config.toml
model = "spectrogram enhancement model"
train_examples = 39062
n_mels = 64
input = "log_mel"
loss = "l1"
activation = "gelu"
block = "basic"
lr = 0.0021
beta1 = 0.85
gradient_noise = 0.1
epochs = 43.6
decay_fraction = 0.4
final_lr_fraction = 0
weight_decay = 0.1
Rows from block 6, named by matrix and row number. Rows with one number belong to one channel. Each number is 128 + 24 x the weight over its row's rms, rounded and kept within 0 to 255. All counts start at 0. Numbers have three digits each. After the name is the row's rms in percent of the matrix's.
# convs0: first 3x3 conv (model.decb.0.0.convs.0.weight, 192x384x3x3), inputs 168-179, a 3x3 kernel for each
# convs1: second 3x3 conv (model.decb.0.0.convs.1.weight, 192x192x3x3, transposed), outputs 168-179, a 3x3 kernel for each
convs0.115 100:094140137104125137132166112069060113111106117089101148136157158127122153125145130107121145132109121143119138155123121126127137123126113114112119120154125126154155123172119170122075117102177178141127162129178129140123080124124088114112132126111128116132120172104099141146159167175131149095165109155145145188135131132148130119
convs1.115 107:099088122136126132106128194157162150114117142127115118153126118158127102143127083127165140115087108136155160096103115090127119121155130141152132131132075134128130111121106129133172092126125144129136109110133124152130132133140127119112115132131174179158129095071148139111107152117131138144151156107080137152132104118125103126
convs0.116 103:138142161156127132144131131136125132156127129128120131133083097118137140119138162085108103120133131122117129114098149131147114127119133104134108122116120109114122159138182124127111106126089141125146143106128124158146120110127105137120099111109158155127144128121133126112111098110137100132123107126122126107129133105116132144
convs1.116 100:141148129129137140092102112157139108135164132143152135130150169106128151148168131134135109120130124127143141133118127177128093114128108100119151143140149154104152148140138179118133144120114143140133134122132092144131138153133174135120131131169121118124121140103095129131121138102094125092108119119170105145153109111141120138
convs0.117 098:073112133101120121050135142084128145114135156112112113136143109164126173146150140185168171155156140147150105115072125123122128108156103107139127141124130038132117134141115109141080132158157081152142102129179123135138128128145100112080102066101106091099167117099137139120147121104152091140114120083174131137115140117110133142
convs1.117 106:157170161129153150141135172149127094121115153150127114110128137073137133111114124130116103139129094138122112119129137126106079080118090110059110104120108135124095137144138097112136131141151124125157119156130158167121142182078124127163090123068125040118141100116118117123114113125121132126125108091107135142107140128126086127
convs0.118 102:101113092130143100144162143194114096220131076184133119154112136150104130133132116114115104142151124175137142141128135129095116144106122150124063151123061162126078099125142107128137115156192107127112096117104151113083138132147118117154142144164142103103140107120102106125085108097164056058130088098109135105120137078147151112
convs1.118 094:166144130166148173149128128115177158122129132099138149121129114132126109128135098151138103145123053133169084135117156188173123115128126103107161125148167106128189122095109128155124172122099139130111145128114183129121148139087120120079074090103142126126110112084124101068138102138150173150096137167182125075111115081118107080
convs0.119 101:146140133140157127126130084134105110151124095123145165112111131131120127123106072078106135108084052119069079121146169113130159082144130144152141153145145153115115116121135136150104174154158130116198113106164155162097107116107133143072123113113159121132128114123154125124154117087078150155147130127076092055099094086127114105
convs1.119 106:126144131153137145105101114132123108174127117155147157137085108120108104123107135116103127128127107152131113134106104139101073166128101087095117097130113089130126166156156143136150145133156105136125131133139128120176127127163087131137089088092118134113147109107134110085123119118169136153116117161138084091098088110131097125
convs0.120 099:124117114111119124125133080082107140083131166073140181102118121167131163166129115125129125113113119128115203123086096103130099071144112106149079117109120090126130153108125110064105165170116110137112093128092074141109158136137116147114177160142126147111116129104117088105095108109151110134108156129129083132097113135129136123
convs1.120 095:140150162128146119140120120145137137125127113142112103164165119126118130135134134108150080125139141151102139117135134105135116151136123170202146122124141132127163128170132127128144102102116152118134142131139141132161134045114152108115056138110123124131147160152131111132123121087128142147124125145132126157123107137152136124
convs0.121 099:129136111160131134160116102093136119098126160132122143108149136096125142088129155139141112124124097126118152062076175136141111096170124092103124077127139174116142163132145133133136147135125128134159087134143152157168180124140157134188147143134141122084119128084126124050144097084116166108105134120144129136122092116134124138
convs1.121 097:140159170129154142120109167145159134150132146176156167162150162133120134123126130134128125145112098106145107146156127129143122132120126129168137150163118133131146144171132115091108060125098096091096093156090104138113103040100109068159117072067163117170123105128118114126157156164163160139146188121146103136134090104068080126
convs0.122 103:103139142114146114157151146102112137129125119125133141141104124119146079136080114088067110125146127129117075107131150093143141103128153118112085114117105105132116116088099123120117073097114144119125117132128124081101130143120128135119155148145127121148106150079098117161125179132145114164104127078108118103120131130129133156
convs1.122 101:118099090124123113138162159115129127177156153153166146153123153131133108197157139205154127145131133152128115122146126132141132169143103143127154165142164133128163122121127107107128123115121110100121112108143151141155167153172126181171151142142153133152108114111118103119129148145114104126139087128141150162115098163130140107
convs0.123 103:142081118104126117108132135105143121135132148108141145069083123101086126111119122148131132131160156110119127107121118048126089082119096122141120155138148123138138121140151126108151140129158105104149113121120160144158182152166182143165147158158152135131112134130114143191099094159096182124085096097119120130119129115147102118
convs1.123 089:131134109146152127142128094166138144136145131141121081172129154140153116143126115121147093124155117170126123107124072102146095116122076141129128131120131111109131139139172130138153135130136098098136093147076088125079105115102172143137138113113146141150133138108085085075179155153137137141139166191101108117098142172096149099
convs0.124 100:119131120115132149102133118160134133149114134129146136166140149105125091122065100138138131129124133144134124162141160085138106132128112147138119168131134130125126095139125160156144100114152131123112133144118113082069116110105130117125128132117161137116106077110135126127124132122146107093110094100140114101126135120117135113
convs1.124 099:073123130102111130093085107169145143156133122143115061086096068123084085133120134173169167120128097122124117118174136141146152117123162044100090100131111137141136126090076087123072124127144136133131115122144129134131106128106111114127100079100141136125073083071107112128141118121117128127158132133124105073123095107131145094
convs0.125 100:106118088110121124018111115129132125122113131127139128144078149136129122144192130108091086088098098109113126134129135125148116136130124140123111127117136134101101140130178116167123160167147133156139180142123175168143123115120155149158114123153133124113150143107146131113137138120125117131102169124086067089101109109136143156
convs1.125 100:109125134135126129111119112115144096107132131104116147133147122112133139131149157138125102119136071103131057157059123145131133131134138102117121107107105120141122132127123129133104127099121141132110118104125127143140125137114132127136143133138098076119095104130081124154139096129123135102118125081118144162102095120086123196
convs0.126 101:135151087160148146115120128071106143065126101093115135131108157138117126090099157076079134122104134108105102094077113127118151139148128062099140135169163133155140133105108145143129152129130182129125105124086147111110136114134126082135139112117130116132134131081139119156055170130116132109134158102109130104106108120058091102
convs1.126 098:116111117132118109084093120150173153131168140140126138138150128150126148174171121135132055130122130147121109152123120114141072097140125131140130143128138126130136129168183069087090087089089131107115102124133108115097159189147139157142108116123158140170143143164128107096143121177118113123097127134120132118109124125130138125
convs0.127 101:129153121151136125122129141122119123116115129121120129143153161139124120125128146137066110135151092166141147114114167130131145134149176131137113145141125135145132111134142111128079151117119149139133103165080127147123151149120128138123106118072140141156136117132119166144152116128124172146190130130135118115113151140145131175
convs1.127 102:152127131121146133113158159091115127106109091121113096130134158137155128123119132136103141120120132096124151137134127140112104113090085145131154145148126145148140041087115121136114122109132121139107134128113115096113137125126127119109083121101124147123145129134111128110115150106118144147143163151143144145134105105129130094
convs0.128 099:106105150119111138095127148141135131133143136171151126166127131155126153164131151126134174127128142150100130143129129118071088103124120132128137138133130171185164164114146138083114092047108154103152153132121149165145136151142132170135118132153125125131118085120119120134123114146141138138127154163098075132107099091113077081
convs1.128 090:101103090121042093126080117061126131067117171113136122115166176136172146080103146115094140142110126133114139055087117132113105151129131134139127127161139104129105117106150133155134186158194131125121130108121127082139157133178144166162180157163133146120128124147191182187093081122113123134071136081130130132109140130166168187
convs0.129 098:138133116138131123125136164097116130129112120105135125100157133124101109123130175116109056105108105112108140128144131135127117129128124125058116158116128132142133134110145125082127118118099167140174115084164128135117125126109141118118115106087135090144134160079121139097123127120127131139131120105069097112112083136099123135
convs1.129 097:126172148104138106126138131121099145107126121127131147112129114102133111107131121132077064149105081144105080140113181149123126147126125168163141131141141121129120113119090115135116129122125130130125115096129132138145087054092111098125131122134144217154136122132139087130122130108122133110137143136115146104097151078124144098
convs0.130 100:124135111153121131129161127130153144123066115085101064137166110135155137089131102127112110142128123118081075157129130129122132148136119147155132130134130119119122154127120128126101144118115194118132117095079181088128130130095118055077117100114126177159138149119132087117123135123137139110114130190131121130148130115123141162
convs1.130 103:150148174138138142130116118099125188152129137129155176112096117123107128125130128153151157135117103123089078140110078121091113094136112123119152119099131131125128092101072079099115104104128117131122157133129142125132078104124069115120107114110163122121161133132187164147105127125083139120140127149134106076143127120111126131
convs0.131 098:126130129125130131138145158132123106130126117151128123111086113140090128144096083071110026088088084119107100106132108106121181124127181126126126145132128144140140116102078151147153166125140137143179138124113113128156127126122135108114143132134107126154210135098141148092123097109129123110126123141073053063065097080078097089
convs1.131 091:164142151145146153140136137121110124088123111101084101130141145130129155139183181132125124145129141133116131116100128121145139126093136126136150129119122133129140143112128142116134141128130075106107080083120127115117056068080129113109128127115136127128125129106128136120173171147168137150180153157140132119122084123143107123
convs0.132 101:138133102107086089117085086123079132096061073068087072152131126101155089122100128127129142098077071083091060076109102129109134117120126169115124117156126116108111116137153101115145113141142134137132116074083126133139124126117138092128105107104121131100153153173112136123098141150137099142176106123138157136129132128140140137
convs1.132 102:167173161189131131134133129155156104123129150134151149135126111106135138112107160134122131135102116168136085133138127133103142129135122101127139134119080100121093172141134150146139201159164116156129106117129140123140128104110121152126127153154101119122118104118116125078150126138137135125105144124143140121155134087146141092
convs0.133 101:136133145133137123150170139071091108119130119095139146129109078097156118146135143099130136071141134119131126034065149096113143123149149099149135127108144119155172107149114162106119090052086102080099150129102177128104157133166136130160119126143114080121104088124124072155057134082121134084173160134110126114118120087149135146
convs1.133 100:192167177128137137057133108185157126142149123152122101126125165104119121118118139122122119141126099127155134140131152103099127089134109144143150135145137115124141125120097154147171133126119128140111139106126120141138112116033087108114126133100115100117119110120089141123146137133071137179107110159166111124143120122123144105
convs0.134 100:112128097129110075132137064112139114110122137077118137136139126110132113141155160147144172175143180148118124113101102081099121111129112101144127134129103102129110159125134134103112145139099115113136110125091130126122119123154119155176115121145128138129131116140112114115132152063132129089131089071133115130151134124124132165
convs1.134 099:093123106136175123139134127113127121145133155121136141129147134153135135130153162121147112138124073111097101115147133164100094152104101137146153121108127105114105203122137132147142087111104124097126118145099117127077132125112163157118173139146175158145126128135121150127128123121118145106115131094119156127141141123155121131
convs0.135 102:142138117133142120156140156103099108102135138139107161150127147120107146151136130138147136107123115100105088099126119128131128111130130106129106104083092131129126139096106119119143140110131144134117128102122098178145123137148159130116132130122119111118087111102093123141102097134138137141146138146077136138118121155103129146
convs1.135 096:139127129119131137114119132130154149127117129125132138143127119134123097171129117094093157090124148093106161106109129126076108128138153169163134145148135131135147137124126135100113124134124162126118096100156133115156145141145130134141108144132153123109117122071127133113145127098155172093106145090156108138117138136141106144
convs0.136 099:121130109114178113129121122100095108113128147100131128093155132164118129116112059156153155121150172154142125152089145144110127141161137074126123072088123088094126137119161164128128136117079135157139116108088091106171137155160165140136174148147139136137158161149146116152148121150144168117166127113119129125135119130144106137
convs1.136 098:173174160112127148125100081162132126138135143125121112132136121094087112102085075155118098146128122132134144170138145146130117128110097119110105126091080119076106131148112131122141136095129133134128139123149117155175142140116133129127097129109131112089127113129158130122143140133139086114119086108124130139115101113137129125
convs0.137 100:118144136085137150147116134112141133123128140133110127055139117111132130092124123140129129134126087157144128125117110094125119117128143130097133132087121129112106123142153145116119117057116117144164126157127129158131107157116095104115083126136152099130132112127115072142124171115132163099173123139118130131110118120106088143
convs1.137 103:128118190115137154124075102109111123125130133108133165128106111146106103136111124137126088100111100128139131153133132126105141153129144125090116168145131124096138126118167144171169146180167119109091116084104093126107132150130132141126126098107156179082144139114128135155095152103152147128147154122114147130130123143116056127
convs0.138 098:142139089099103138140148130093103117104133143093090127125128157102130100142163177081059075065083108127113103109135088099108132138138118132096120117118125112128145136110190113123107146126152121083179127138100122148127086112086097087088131088091167141088119128151114142131140098097133122118141144169163108090152127117102156131
convs1.138 091:109129101131105092136123129133130134121128121097096105136136143133124136137138147180150149178172152126152109109112120135095074102130129125136132133127131114119117140118133138122118130140086113090102127114111129164140115116114164122149160122117152182180116109132083082090133138141162111111123125127108118149135121114144129118
convs0.139 100:160115076117143107120154104120105124095107103120118138088113175125136135121120147128097124131087059124144107095152138123142167054152130108128120091102118092073096135176097154141148154118157128132116132136141125141155158109128125123124143151120176147132141150087120145147116120099138116104115140130089116112094131141160162132
convs1.139 102:106078076121077089124115125127118142131143125125132109135142134186133165172169172123170123152134113132131078130144151141113159150171134117130131117131128111110103102069106094106056113108110104107119093108099165130157136136134174140142203178172136097131144124122133138143120170153127169107120100083134118133129124115126158150
convs0.140 099:146124120113119133079125162110082129126092113166095133144134139121091104126130148102112131125135133130128152151116135159129138130129126120129129140147118126135138101153148118141091082092142121112158145156133101130133120075111123128126119121132123115096115134140153124128148165134142148129145145136116112116138132169125124120
convs1.140 098:094097105132138131141124136135124157139164152128148152185136189159117138137133154158162171149132168148125177128128120061130121127153136099101098145126108098131142117101096132111131132112123139128139125131132130156184158131167164126123129128154123130156050123130120132149122109125129124126133143106098135105091136127126127154
convs0.141 100:119127096108092103113119132141115126135134114147129106105107139112107098118132115112131128080119115128123134106122134123141149127127167128125082146132014110122079169129149110135149146129127124167136117119140153127181139127077158110113133137114111107119183145085129173117123131136148179136149107115122150125103131125140145121
convs1.141 103:134172189118113138125117101160128143172144165156150140159113130136146149151151127082123083125147083115122091085109135124114096113138134131123120129121148112125171129112131131125133115134147158170122143131095170186112132128096157142126156070146120124141124114140109099129131123097143163086133160126092110127110120111129097114
convs0.142 101:122119073160141119131121130130110173133146187068139164166129131105126104134126131127148104131126176139158135131126131150133128142125100169122132154141122116119140146143179158113144137119160169139134139147138154138133109157160109164149083141152151157142109135095143156157135127120120103174129169111099124116128129150132141150
convs1.142 102:109097147134129099156128132160157138143139124125122136166127106193154109165125134087134107134123128110122134094085121100111147097121192075071109089110114115127119125132132156128120129132126125152143112149116116147119150101124186128116165135097140155105125132135104106143133134109107138142174135144130128148154144122132123147
convs0.143 100:124104113106102129127115114103101083128110118131131132124078120130079103125108168060115095155120127149142156087136119140159132166130108145133161160143167115135144144142145128091132126155133156159135132150138121086086131113099066130134102139130139152155143088137063127139121110132089126146118139106040083038145131121138133137
convs1.143 101:120081084115110117130138138105124128131175138136150122155147126147137125163124140070103181085121162133129152101135091122129110113133136075089063113115083123121098139131073146113075127174154151143128185120136129151124122137141130133119130132125143129132105068120143106142103111135115104094126141125111117098127086117140131149
convs0.144 101:150124111134139127143181130134095137054121128106137106151107115098100151107132123143154136117129154154151143088117128084176162105160147058113105112148094147127087103167139131103133106137124109167112130140143168166103087145116122100106116161126103159087106113145131164132098149155147051075137128148148148136128134136139119114
convs1.144 099:144172146117141130116133139131124133139148133129128127109127127102063133058099122161126102123128107119122072131147095184162132165143134145132148128122146102147145092106088085137087117106135129156181153142139128118125050095102118119092098111120098138135148156139143141128143138157139133129149120133112115114057125117086131107
convs0.145 102:104116116120137152072108127115126134171127128155138134110144108143108108097114148153139131164168148141126177129145113135134110136135082139125129133153119164166142135125147137127128122117104127122146097107174150140117079137097121115140135154146142123139128157130126128135127152144099133127122139124129078106111141109127130133
convs1.145 098:147139106129140143143128142121139135139140094156152100128118139127117125121128160116141141095126128123108132123122149100125090124129109087108125125107114097127123141125119128108102129115072139149148149133164108134116098107084092127138110119122111115134139146139133124107127152132159116121156154138133132133143145159142134144
convs0.146 097:121111141132137080096113114117125112140129118124123099133161102146158124150148120133133160124116154123145164139147117132128124116151128149144130137148115140162170175144131145118162110129114147122120165130139136155129101116094129113127128104094143154154133104136108124131112140115110131116116130106102136127128120108125134118
convs1.146 098:143183144111135137127129153164172138133172158159139181123114115127117109079078114070129159082142125097142127122132089126088131141140165110095141121130146124119141099124134130150152130145143109148116134143114122138178159140179144142164134135159093077123100126160118150187085097104079065081082061075115118153132126149148140222
convs0.147 101:138110103132121138137129130093133110181182123149184135151116115088152135128118101147159120144151134128137180057107111070148110121132120083138100116142134170125204130098124170131124081130129105149139160143133116133149156108114133096082127097081138127136116107115126134104114131115132135116105146122121105142103120133130161167
convs1.147 095:140144176122121154103161164133133152138102126154121130140115119127127126129114114109093163136116117109098133124115178144218118117128175131121128125116082121152083126063079173132144132102117128078154087104118138099158077098102141127062140097134108114171121117142132112112147137103174148137103099093135150123076110141130153118
convs0.148 100:153165132135104128098087132132139120138138129117121103172142123122167085164091111130117136128128135155131126167124190138144173121110114152156100145129141135139138115120118156114107127144120128123128122106126130107152112134104144131121143097082091084083138086131140169151130142164172129134137104115141154123142138128115159102
convs1.148 104:116160156111120128133122136127117145130122138117155149146141112151140150140157158164151152133130118113155188130152160128111092139123131122124125164108118107126132081070102101128104128125100128126147109074129121141139154136112190152105194119131125091127137130155166128147091106127111097144118122136119150096128115122118090132
convs0.149 101:137130151110159148151136165084082111116096096110140130162097111135131086145129159133097104125121108147106119142133151151133161129130137113139145129121128127110131116123140098151116086092095128168234154102137120119143078088076111124102108104125130123137113145136138117116127149132118149113099113116112132157123133163136124176
convs1.149 100:137081167132099179149102156094136148098117129117151131156126112144151128146134113120122175123099158143111136126115135134101105126104134103092091134074126146118164119110148105097114132130125132109132109129142132121139096130130118141112118095117144155093116144115117119141127137128137133102134133130131104134126130138117119121
convs0.150 099:064115104133147063138101070064105109117128134119143103092119129156132146121169139117094100138107116137136046108073127144133085131081120106095077118095041107149132155144129134121143126141154117119052131120115123110115163154187160133140148140114113140100162146116118146110123129075134152102104129119097107096122106137125081118
convs1.150 100:147146157149111101116127150123170150161126123134143096125107134123122131140072132108116122063137109106121176143129120092121080137136112159207199141230142128134144119090103122065111128130113119100121118157128151138169120128117147078128121098145198172126152127122131083121133181104117116129141120115130141115100136103130129094
convs0.151 098:116163110131131129150114110134146077120106132130131094093151125142123126145155111085099126128131158103098165143151136145112148115107120106106124108124092102131115126105134145129130158186112138123144145125137118130130115121131109107109104103104069116086099126134111130095117134096128131142124128088122121113133126113117146124
convs1.151 104:090113116092078114125115132109119118125120142101111129128134130165095079173137095071066084100107151121123132161130083177073124126171114106112144110148139103128111145100127119097129074123133149107126102155154134157192119166163140141125142105129138082068179115065152124097139103135122117140136126136162137149155111152145122155
convs0.152 099:144131125142128122078092114085099127095142122083127109125155155110151141124133126145131124127126121083111074135130128098138136124132098131130126140165136170148125150130120143121166172181186113128133136124149150175160144115134120116109119087132132141102126132131159152136129128139093138122125111133105102113141130095098091029
convs1.152 102:169153138153158157143134136146107114109084106122144110128120117126098109101098096148141105127129094135090132127067086087142123106115104130118122110111112126122104143135120129130111122127109146078129128095127119122099123102070117169132090092104106166123129139127122093121124133153146141150134166156192122123125129107108125135
convs0.153 098:164154160154128151132149106118122133116129118130129125150144160143138143128125121109110115110125121126137142106128114128125113134151116102135113136112129127130136150125124145138120117122096135102132132104140131144141133171097075170102123139112116153097061093141136128092129135157123122111129120100128128113140100134119161154
convs1.153 106:123149175127123124147127123123167155120131144139127115114111123111132134116113126123138095102087065121119126136119121078117080120127169123167151145141140130149150141114125116108067084132096155139117113115109138116122110125116129128165135092083116137123097122122089090096127135130140147128144112141138171163127136091150131123
convs0.154 102:108132126147141123112154124144122113127114116128117117131134121149140133138144137125155123140113144149142130165142152172135131133130123143129129130144138123122129147149098135118103124131104131136114130129120115162129132120122137119128115124104119095143131124150109127132132136115143124145124134137136098111126130128156125136
convs1.154 101:140133128133126126119137146134114122129123119125133149078060086088071110089072105129115128112124117130127125118124123116100131093110128125098076115099109085092079100116103123132117132133133128150130120130130138150126122133135100127138138133152118128124127132127164158158132138140128125126123118131095077121104109128104123159
convs0.155 102:123109154146127121156142103106075113088103098110085119115138116103093140118116172102098113115077112086105122114118116104126144086112134090085104096109116120112124091114091112133103120128154109152093131130122132144131102109113129104115129111117106136096160123119136108118089122121088124148139136127094124108085105115130133119
convs1.155 103:125125125095130126120170123089120145102095139113129142122127133120136146143138161127111083120130149108126150129132143113102127111113147135133138129134129134128120167140120183157130143173156129129113086132138128123136114124140128111134132128109131153143135141130131126128148123122105126100128143081117125125106057143138100138
convs0.156 099:152129113136150129166173162113063114130108120135124106079144177096112142101118119124152126122145131164138158153133130145162127133122140114108159115147132129138145093131144123096106121107071139147135170098163138132165126131107153131139123105085119126103145136089123116113133119144109140131137125156119149089117168118154141166
convs1.156 106:140135137092072101101098105133129161123140124163160157110159147122141106117119083121084081130099107122132139171135142154115108130094100111107101084092127140142164170177149149110134130127148103138079091127119160145132148119090120122099141101103078129129121122142129124144128130094137125125087103115133135116113127156109108078
convs0.157 099:103141122144152129136131163149148126116143122088126121151120152169135075149134127118107125126138129145116135168135141116170169138155134131128151076122121115115144113112117145126129116156127117138144122125082125083100103123088124121125099152125173114095155151128141124135111124122176143060136110121127139102167107107143159171
convs1.157 104:131141158126132131120126130172134138121143143132139138114125133083143183093146164145111125126137128116133189130190109157186143152171149125088142110115145151126118117126137119127138145128143128152140129141133164175120165144150127102101167123130109117126128134138146132119119158107073121120125099131098124124113117090094114081
convs0.158 101:123102100095106126173108133126153118129175133136150105125073173132113129139113117113144158120125141124130134103125135132143119120113108150117116135129119124111128123150110125165108083135140102128091132147159129117066124149183155161178177155175098130143105152156146091169076130092093126101094133122110091128113177113091141095
convs1.158 103:131115119132088123115123132144135111115095106117137114109137086185121116139118108107065072087104127123092079121156125102157116109097069127094090093121119121112135075110114131134108119122152149123158112178141129113130122135135110124132078129108127124122128132130124089131117113140121126156119154121147132130101123140124107106
convs0.159 101:168132123105130097159121121121139115097147106104100112124169106130137134154123135131160164133084126088128102150129118126130114110110113120120116142128127127133107128154150139152183145151128174149125125120127125192122117164146134166095140154110086069183116128107094116081115131143140153146101170171125122128146136122134138122
convs1.159 098:115128118163178172152176159122122140132152128144156139111137045124149126143097130103108181121093130128116119099074071078133152126133186144140114154141141145119131110113141129109131127158111153102161125118095128115139160141128124153127140125161137167108155154127120155143090120127117102138113117139116143148118143121150152164
convs0.160 098:186126122135086137122080094114101138092136126136155128108127142113118147140168131133121120132145151151088123075165149132137138120121147110131149137125163092115112143122142136152125166120083119122127118156092129117153094111124115061125121066060123184147137127129122071082105125090133117123177108088108119109084112122110173125
convs1.160 094:110120146142110111136135104138127142117124159125121120136111174136130122134135139124144114157155105170133089070134103133108134108122129151145164119134135140114137130121092156151140089144121146145139145139158108124152141096123123150126094098113138143126126131118112129095128115125074117143135097140147115121116130100124073132
convs0.161 098:124153103128107096182123108058120149118121098073129130115119073144127096125179137123127122165104162071112125107136102116132104137158156124132115133112135063092145129129133104126103152096128128151095128150115156133123079045044113108111111101098126117146058111113144168130119128152144144139117169127098118137160135140090172130
convs1.161 096:145113124147136138171128134161131141138141163151156152104090115093117132120119115113115061124076104123153132129156140120101130106134120113114141097101115097127118118100166102145115130130128136094128119128115060053167152089110101100147123114084139154129160138151152156132150125119142133149133113140120128117129124121142112172
convs0.162 101:097127125142129128126121159162153145151156136146154129131132129126113141115156098138137134124141121095146107117123117143183134111104162109102124122123117108118153094144141111115128131120093140152177176141096123128143127104110099102063116073073127153176132171130123118136107127129161119143121113123125126104151131105139147136
convs1.162 103:126120114110119127119131132130155097142145118167123117087125168122140172142161180116128116122126144130129163120106074149124103172126125124118166108138129139136138124127141123116119129143090157128113108173102163175128127133128118162158110137131140149158128119118123117140143141127197165100154149149112111139171165147128154182
convs0.163 100:093111134150105128123142118135133119146135155128148151116128083147154102150129125135088122121144094110133131100096103137120129139147136108137173115144134110153194172159135157148153119096139133127112110083111117150150124100117147125128149131139116125125162117114139121097143137145071093109121128088080136120110140160180148140
convs1.163 108:138118089157128090143104113125096159116115145112097172130173147145140143155111144177127095138115103133128097135127114133119127149190142126058116133089093126128097070068080112110124102099136133127119125155114131130106101115133126116122134139134142175119165165097177150095100098105125138135127105103115114123115131143121133130
convs0.164 099:116117158129120118120122139099133101119131121081120132103087128167156164123131171120128120131135130129121143142108137139117107134141127128122150139128161136135097109123134117100136138105108104163144123129165149137125175162130151140138155122113136090090157138110153135131129125151138137151129118128133127133144131157143121096
convs1.164 101:095128108126121137133168126162169147137120130128149130103154128125130103090099107130127089136136104151118124142139137154133133147152131136156119159180115139161119131141134158163127144128144111128144109130137137103087132130076128122154147158144107143170140104128085048075112093124118120136133188150090129124110133149113117107
convs0.165 098:121121100171138081123115144087127158087149127119145147119138099115117142122130138138113098106156094135117106108122051135129165097123122085107079138118094085120111119126131078133134165145130119116131180135134097147164150129169128144132130121173172133097161146142121158148113082094160104102127123172159103071088097107162125137
convs1.165 098:163197201130140141126163147151140136117133165152191064128117119117127132186132136144112126122113146143123128146128139144119119145141121096151135139128111117119122124120163133134138109072118103121150137135131137115145109091095122101096181112126161128126133130130119096124133127076109106127142110162152109142140114149133196115
convs0.166 100:127131128143133132131133134113153141089129113142146135112130100121100156136118157135135141134117133104106081123143162150122123121121109101126097122105087072102097139115136114168100120118119130170144117171110129136129129127125138112125139138107142153129136132146150151124141118151154144134100122136118131124142152139149138128
convs1.166 108:123112126110114128147135130073096132100118148124130128128161150124154121111145131102174102124152103139139146106181110127120103130090122122141127091151125157128136119102167147139111115131156131123119121118115155126158123125151113120154121074139133174131148137128116130157133144143105138126133177131141126182124086126126098121
convs0.167 098:098061067108140095134121079107094098084124135064127133117143131136154103102152107141128104156110155172145101121113130128130117103105097089085134103107146122128097131147171119125138123119144130150124117117132139130106147127137075132119156129125197130127120144143120120164111128092147097144088088126144105099110171060087079069
convs1.167 091:136127102131059104127120083189127205134130158095128062143135144179141114135144145149150100105124090121121134120116096125138138131125129159130145126126149114121160134145134165149131127105097123084151151157148132080128129126114127133136135124138147153182130148132150146126122141133097188133134156115143137132134119131180105107
convs0.168 100:119132127170115114166124147138090092072097118116117085130154126073109124053097124099108110117080120112114103118142141112128135120126116072109093117098121051061126114106160110136143136122130139150137119146083130106127122142162150122154155133158131087192120122141127139134134121133146160123105106127135138113137136138134107115
convs1.168 102:159143144191145141188142181137142151152151119164125116123094147146092101141146141115104085119069090133129076119134135137139138146119131114113146109124145110122134134103139131132155141166142145117114134122081133166064118115150083130152114087116125122118128128137127084131119127127172156107095145139142127133122126149128067169
convs0.169 098:096140113103102061084110105122129129088126125133135177077121150124122099112135129058038061078131072095115149063135117106087112135119112134114140129094106113128143124159191118128122136120121141141116136099130132157139117128096117133100070144064128059127107095129113112124091137160153114131120103156127100061113084102116101131
convs1.169 101:170132126084085115089076068170149147140172127144143094140144134196151133187147149081103122097124121092154128122104113106128117111134138159176149165146161159119150119120136140122121102124129122148124106114127125135133150094131111117127128117140159107142133086088132104129127139126106125139116135127100132102177094081126133141
convs0.170 099:130110101156156121164134147140105149126128139171122143136105128119123118166175162154136140116133133122122112081125096153127115157171140136127119145112114120133103134139127129097134122150107176102144097132126163128121089128126125081139134124089162103104159156123085159098174153103133165135167134170129123128131144146163148131
convs1.170 104:160179191129129143112117119092094136130131140122114127137127148126128140151143178128107119116130133098115094126114122109109094100091102099072090102079082099083120100126095096132089099128122108153128110081101120097077144112105123078117092115113119128145127141151127121140146150151139133125204176132144169161131119124165118094
convs0.171 101:157120154148104133135131095094112139129125133103145135132116082138099137113127095108073088129120123109150131143147112170125127127110104128131111122102120112112113136147137123119133126138164132112106126137095118093165119146166124138176128134149126130133123139128154106125151111141102125151108099114077129127116128132108159169
convs1.171 098:174166131156126133166118118132191149127117099127070137154126127142138095176121097131151118126126135135141170070134128072093128116123148137128131123123114141128154146173169135133148150150198153131102131090177079098110127119127117111125088117106119167127094129097093097090136175175147143125184178121131129136135144145115131124
convs0.172 099:154124184124126102117098120097131116067108114087102091119136136110133139125141127139139162132128146114104150131148135130159125149132113130103126095091127126127170136123097162123093095177137120126130122104098125122159122118109108108126118124175127126116132126129107136134106127181126114127126173087126114149125118128135126132
convs1.172 102:108127126088063076122094065156133153117131136104115137109125136127122128106135134129124142096138123100121099118063112116069159096087146132135104128143105128125099101084134041111097121111079126150156111110114124140130136117126116133139138142145147147124138134169128163226145145123076069168083129118096107109103124136135128174
convs0.173 101:098116110115115055062082066068129127088126113099111131103126124159085120134103123111102077121121120170169151115128106134171113165110131097061096119108090104127125096121118132136138117086160127149149117113116103130136137166168152147123113118107142118154124123140154133099170142112148144164165127122135129150121146124145142094
convs1.173 100:114116125119129140106099119123130057112116112103125129167160182150136174115107154125109124151130123156119122161106131147111117140113144134114122148156138142113100119128135128146121122130128175168181132129134125147124123141137142143155134127149140124148138115143132114165123123127115122109117121170132142141101133119095115136
convs0.174 102:135159128146146170184182148057109120094131164092165111100115128081116073113119170119111052108106112119130129110137166118126136114101106106087118083121081115118113107123123080120057103133158156131130142138131132139153117127071076102147127085106135121154149147136121130136161143123146154158129146158104116124114069123148145144
convs1.174 100:115145129071153143084102105119110095110149100115129116117124170124124144110137114098075114132144159127131153082079120157116173091124126099132117097115149070098088137141154112121127120122107128176100122152129148136133121146136136134132101111115133079116118104143129115126116109131087095125093140106127116118102116108116124129
convs0.175 100:124144091127079125121167112124092122107140109065114123100138125104159126094145118139149119126135138125143146075172120125126093128131128097104097126131130128138121128125136121094144131131147092158135113101151093067106123108112133119183090129151171162122105089110145118123137095088117113126175140122133155146110152129127131128
convs1.175 100:105124129115100115119127076143148103143124119135120136113170148128163158163181133117088098100051127093097113138113100133129138141104128132128150149139140120136141122141140131130121124126129118142176128122115120113104096161152163153119114140153126153103125127128122128154155168125113147133117110129138085128123102094076109132